config.toml
model = "contrastive image-text model"
train_examples = 97500
tokenizer = "word"
loss = "softmax"
embed_dim = 256
encoder_kernel_size = 3
encoder_expansion = 3
text_encoder_norm_position = "pre"
text_encoder_bias = "none"
init = "torch_default"
gradient_noise = 0.1
warmup_steps = 360
adamw_weight_decay_other_params = 0
Rows from block 4 of the text encoder of a small contrastive image-text model, named by matrix and row number. Rows with one number belong to one neuron. Each number is 200 + 40 x the weight over its row's rms, rounded and kept within 0 to 999. All counts start at 0.
Before each neuron's rows are labels from the 100 texts, of 14848, where the neuron reaches its highest value: "tokens" is the input token at the peak. Only what is clearly more common there than usual is listed. The data: pictures of board games with random positions, seen at a slant.
# fc1: MLP up (text_encoder.blocks.4.mlp.fc1.weight, 768x256), inputs 0-63
# fc2: MLP down (text_encoder.blocks.4.mlp.fc2.weight, 256x768, transposed), outputs 0-63

tokens: "blue"; "22"; "21"
fc1.522,200,127,193,215,176,145,159,235,142,178,154,216,228,230,298,166,157,211,231,176,280,192,233,225,245,276,173,243,140,235,238,150,258,202,245,187,215,189,301,191,216,200,197,204,185,244,207,133,222,175,249,176,276,258,195,247,221,169,212,141,150,226,241,225
fc2.522,143,249,215,189,291,200,185,154,253,245,174,172,176,119,156,225,209,182,195,193,153,222,179,218,258,200,229,237,187,201,231,199,203,225,199,210,282,149,151,208,199,189,145,191,247,298,148,174,160,207,257,235,280,165,162,217,244,195,192,234,191,225,169,184

tokens: "<end>"
fc1.387,285,169,101,221,210,137,220,208,228,199,242,197,271,191,211,264,156,309,216,164,152,233,237,209,223,139,202,184,283,192,141,175,140,197,200,220,229,184,240,224,124,171,202,157,180,201,251,135,154,213,185,185,164,136,229,183,274,170,108,182,226,168,195,143
fc2.387,232,215,176,196,136,180,196,136,211,187,148,167,170,162,252,167,269,164,149,184,181,192,198,184,207,154,171,213,128,195,135,302,178,250,181,158,209,179,171,243,148,200,213,142,241,262,184,124,226,222,181,191,205,243,167,196,198,256,160,112,198,260,106,103

tokens: "blue"; "<end>"
fc1.323,211,229,304,215,240,240,206,191,249,217,220,241,96,275,197,173,181,179,279,237,236,173,227,212,214,184,247,210,138,209,201,188,186,176,134,211,256,259,221,236,173,204,299,271,155,219,168,249,172,224,252,179,193,223,181,213,237,242,243,238,200,190,224,201
fc2.323,217,186,225,221,160,255,258,197,160,222,233,273,183,196,239,184,177,249,198,278,249,169,207,209,208,226,132,160,171,175,191,203,148,141,194,132,216,121,207,198,150,217,171,202,138,158,244,210,242,110,211,159,91,186,207,218,189,276,211,217,300,155,172,168

tokens: "<end>"; "white"
fc1.318,157,201,207,201,243,179,190,181,182,224,231,246,159,243,241,227,238,209,181,162,216,161,231,177,228,224,184,172,287,238,228,173,205,212,160,252,118,236,204,173,139,219,268,176,222,227,206,209,207,142,217,257,204,225,250,200,163,185,186,150,262,206,177,183
fc2.318,268,206,184,158,213,214,176,227,287,202,177,176,167,131,283,218,179,176,215,178,250,208,208,223,226,181,209,111,205,192,271,133,206,191,259,230,229,214,167,228,128,179,202,139,201,180,175,159,239,250,214,136,193,252,195,272,124,212,245,192,226,134,132,172

tokens: "blue"; "26"; "<end>"; "noughts"
fc1.685,158,178,237,114,243,175,251,240,223,193,193,184,129,188,201,233,234,153,210,191,277,178,246,165,151,249,226,162,168,170,209,242,258,192,160,116,233,166,217,201,242,238,266,165,199,190,231,170,196,181,300,136,140,157,220,179,216,262,242,238,217,156,168,183
fc2.685,214,313,173,174,219,170,207,187,168,216,155,245,195,162,230,238,199,252,224,263,170,228,159,174,161,139,246,245,268,198,202,231,254,215,174,227,258,221,227,236,213,131,185,209,175,220,295,238,208,264,176,147,235,136,181,244,166,256,252,204,223,228,180,208

tokens: "5"; "<end>"; "26"; "25"
fc1.61,213,162,240,127,211,198,208,201,181,207,131,170,139,199,173,152,211,208,206,224,203,184,248,250,213,237,280,221,162,276,184,165,223,185,122,156,189,213,173,173,230,153,187,227,219,241,163,231,286,254,144,209,278,154,185,158,168,202,273,181,167,174,235,174
fc2.61,232,253,211,198,184,259,195,148,202,233,220,193,217,207,160,241,244,81,128,174,153,198,207,198,308,164,181,164,142,231,263,134,224,174,145,268,168,210,174,179,217,202,165,174,231,124,135,246,141,148,200,290,253,206,215,184,196,224,210,298,164,219,218,219

tokens: "blue"; "<end>"
fc1.355,162,219,191,205,228,199,186,186,263,174,197,209,218,233,239,171,201,201,246,218,198,175,106,217,122,216,222,202,276,143,101,196,213,137,171,232,153,219,236,136,196,153,263,266,220,194,192,250,310,200,277,191,229,171,256,246,184,231,146,160,159,235,213,155
fc2.355,160,208,172,195,147,252,153,247,227,90,134,114,196,131,191,156,234,136,202,224,148,187,140,160,178,203,196,207,105,200,222,208,163,149,181,256,199,156,255,181,172,255,224,210,249,232,181,257,285,146,149,215,126,211,225,140,263,142,201,155,167,177,124,216

tokens: "5"
fc1.375,175,130,207,140,195,253,207,225,147,174,133,178,151,217,174,247,195,220,198,223,185,264,167,196,217,218,269,176,199,269,190,238,93,103,117,207,156,216,246,163,162,160,261,330,199,277,201,227,246,282,233,139,243,256,230,162,267,247,202,231,177,275,196,257
fc2.375,199,208,176,220,194,228,186,144,149,223,186,208,204,174,173,182,159,198,209,174,212,241,236,186,181,227,145,195,206,202,250,143,244,168,208,231,196,105,251,243,251,235,239,158,228,149,232,185,157,164,230,235,209,201,311,249,183,194,226,234,255,181,148,189

tokens: "crosses"
fc1.176,226,171,219,186,178,280,145,197,285,157,227,223,224,211,188,224,159,188,232,247,213,261,199,181,250,169,194,106,196,184,181,204,199,195,183,184,274,200,180,151,189,177,221,169,297,218,162,248,182,136,238,185,222,217,168,140,240,162,184,200,231,147,295,256
fc2.176,206,195,204,182,195,211,272,226,193,140,232,231,200,199,158,194,268,172,179,241,216,106,218,220,254,193,217,185,194,245,226,215,186,191,139,214,233,191,153,223,116,170,192,155,224,205,197,238,174,265,164,147,258,183,245,207,207,258,185,246,211,203,165,166

tokens: "crosses"; "16"; "17"
fc1.467,199,180,147,273,250,176,204,130,195,192,144,200,218,177,237,185,133,196,251,172,272,176,159,212,108,234,225,195,263,206,181,219,179,167,220,176,223,212,225,259,215,172,238,206,223,190,140,193,179,267,212,204,211,193,213,223,300,203,171,197,208,197,161,192
fc2.467,229,180,180,156,172,185,149,138,258,223,233,229,226,188,199,173,235,174,135,195,295,204,177,191,240,137,202,215,179,141,143,151,217,142,122,148,149,170,160,226,229,227,238,207,190,204,179,226,283,216,202,241,142,243,220,145,218,212,133,165,150,217,288,206

tokens: "0"; "<end>"
fc1.72,255,197,202,223,244,212,278,182,160,228,146,214,168,247,192,261,236,239,142,218,142,239,192,177,229,193,124,192,253,192,229,241,220,155,190,223,144,226,200,191,199,117,114,249,173,205,205,167,223,143,210,151,203,179,204,209,228,160,122,235,228,118,212,194
fc2.72,177,158,195,216,209,277,259,141,202,204,191,157,275,218,70,228,162,187,206,218,128,262,217,137,256,158,149,247,174,167,176,196,175,170,207,186,208,125,181,199,249,190,191,102,185,263,176,240,204,266,310,247,208,262,237,257,227,170,176,163,277,152,265,196

tokens: "5"
fc1.58,155,144,198,138,220,173,203,163,248,155,153,202,169,154,152,183,257,180,147,223,190,211,193,183,228,164,178,153,158,185,257,250,85,223,152,174,162,161,214,249,201,145,149,194,196,260,246,258,204,233,152,180,175,220,248,214,234,148,129,246,249,204,82,133
fc2.58,209,217,171,211,168,173,182,132,252,247,246,178,148,165,206,189,244,189,189,228,214,146,179,217,191,201,153,290,260,184,254,192,238,246,183,222,150,169,219,166,166,199,204,202,215,149,204,172,156,155,266,157,205,146,178,145,248,215,202,188,162,191,243,326

tokens: "blue"; "<end>"; "17"
fc1.459,196,222,195,282,227,150,149,225,228,135,198,174,224,163,207,193,247,138,145,210,169,122,215,212,220,188,205,276,227,175,152,170,240,209,198,200,252,141,274,210,185,242,178,243,146,168,249,175,264,180,185,300,214,229,241,190,258,231,188,237,199,160,171,155
fc2.459,193,214,213,187,186,233,248,263,274,205,280,196,173,166,188,197,239,162,190,183,249,231,204,216,151,151,145,212,215,224,254,264,138,237,148,196,222,210,229,145,184,238,194,160,179,213,161,184,250,153,217,174,250,188,206,137,180,338,172,281,255,257,199,243

tokens: "white"; "black"
fc1.720,207,128,236,167,198,187,259,267,179,162,186,198,178,162,385,227,259,138,253,193,160,214,160,162,149,198,176,159,256,171,190,224,236,167,205,232,246,249,230,186,210,162,195,294,192,248,188,219,216,147,168,142,253,221,177,220,211,189,116,179,237,177,108,156
fc2.720,264,170,241,161,175,238,194,237,184,238,297,208,203,213,172,210,207,188,217,136,273,163,194,153,228,200,122,268,177,182,140,228,178,136,164,188,230,160,140,274,218,223,213,214,126,255,155,256,239,237,291,207,211,173,172,253,189,185,234,222,171,196,144,260

tokens: "blue"; "white"
fc1.653,254,180,243,116,183,145,286,178,223,139,224,245,238,223,241,175,169,251,239,196,216,168,283,260,262,199,152,216,171,162,132,139,183,151,202,280,200,224,204,202,224,238,176,149,197,250,209,219,178,190,217,194,260,202,221,233,196,218,264,152,219,180,200,199
fc2.653,218,184,159,147,271,202,179,179,203,225,134,183,200,193,207,177,150,183,214,201,230,225,132,173,150,169,216,189,222,195,219,172,230,161,166,238,172,260,144,128,193,218,291,212,203,200,242,212,234,154,189,264,238,231,215,232,182,184,221,193,220,174,152,121

tokens: "crosses"
fc1.10,221,189,195,192,283,230,239,220,194,158,190,252,159,207,164,251,210,175,139,169,209,218,188,169,219,203,212,141,202,222,130,230,204,210,137,249,215,171,167,237,249,231,233,238,97,247,186,264,258,185,200,176,160,209,190,213,178,266,193,208,227,195,238,186
fc2.10,218,215,155,161,197,168,191,228,112,220,187,203,289,185,221,209,197,164,285,221,201,206,261,214,154,164,231,244,167,246,228,189,245,163,215,258,204,207,156,188,252,248,139,252,196,143,176,189,188,228,231,133,248,225,265,91,208,131,139,150,145,242,191,207

tokens: "0"; "noughts"
fc1.575,282,142,119,197,137,190,194,170,158,129,225,188,174,274,264,251,180,185,166,242,145,157,170,220,148,218,217,170,247,199,208,196,193,252,191,180,145,216,157,166,105,148,180,202,223,192,165,227,262,179,206,195,170,166,181,237,278,231,201,278,238,232,227,218
fc2.575,214,175,206,212,236,170,277,195,206,286,127,186,248,156,145,161,220,141,155,190,238,139,180,181,149,213,248,221,119,204,224,210,205,178,258,140,196,181,231,224,133,232,234,124,229,235,180,225,153,246,164,184,171,192,250,202,275,156,222,167,246,195,230,114

tokens: "5"; "blue"
fc1.561,237,202,255,158,231,106,214,161,260,205,165,178,164,174,214,139,206,162,137,202,123,239,234,209,256,208,204,114,146,135,249,181,190,177,185,142,206,172,185,183,192,211,285,175,173,170,194,232,207,219,205,227,130,213,210,180,250,249,247,230,190,242,258,160
fc2.561,200,221,175,204,172,122,221,196,167,248,236,237,250,169,200,129,232,206,244,159,153,185,165,222,279,238,161,73,163,174,245,253,100,194,193,221,213,236,166,269,217,211,139,197,155,169,276,200,212,244,218,249,241,164,146,229,178,177,217,217,283,192,208,207

tokens: "<end>"; "blue"
fc1.136,190,253,237,198,246,198,245,214,186,177,187,248,188,222,267,222,230,212,173,271,206,191,217,204,209,191,224,128,235,184,99,194,227,230,169,253,248,153,207,242,229,185,226,209,241,101,164,190,237,144,240,156,218,213,168,170,204,195,138,201,191,227,182,265
fc2.136,193,246,200,246,143,161,196,227,204,210,205,163,203,176,159,114,191,187,230,157,195,130,131,184,207,163,176,202,151,252,241,280,185,215,261,189,211,220,184,157,176,222,149,219,222,172,198,255,136,183,143,142,166,188,255,159,218,187,238,224,142,220,245,222

tokens: "blue"
fc1.466,236,189,244,211,205,241,180,245,223,213,257,223,173,200,197,162,242,256,191,250,197,173,165,275,157,176,249,244,165,208,221,198,194,196,210,241,176,211,194,197,202,278,128,183,164,225,235,238,204,226,207,206,203,285,227,251,196,203,171,223,202,247,218,207
fc2.466,196,137,211,197,234,229,262,163,242,214,200,185,148,295,235,213,176,160,259,244,255,253,112,181,248,207,205,164,143,211,163,188,188,191,190,163,208,185,247,219,166,210,186,215,252,258,124,243,212,152,221,159,244,182,235,240,176,211,200,185,188,230,220,199

tokens: "5"; "<end>"
fc1.631,203,256,195,182,172,208,157,168,248,193,183,179,214,174,171,170,289,181,183,130,196,151,200,158,234,244,193,163,166,170,191,164,204,250,149,260,165,207,177,216,174,271,200,187,156,231,160,209,239,232,211,236,216,223,146,168,199,188,168,148,237,178,213,213
fc2.631,248,258,159,264,194,147,193,259,158,188,254,204,195,231,222,142,118,211,209,192,167,260,203,132,234,165,205,174,216,185,244,162,224,183,156,272,222,246,206,296,222,237,194,231,205,306,175,240,189,195,135,217,225,177,225,231,213,239,196,223,201,244,228,195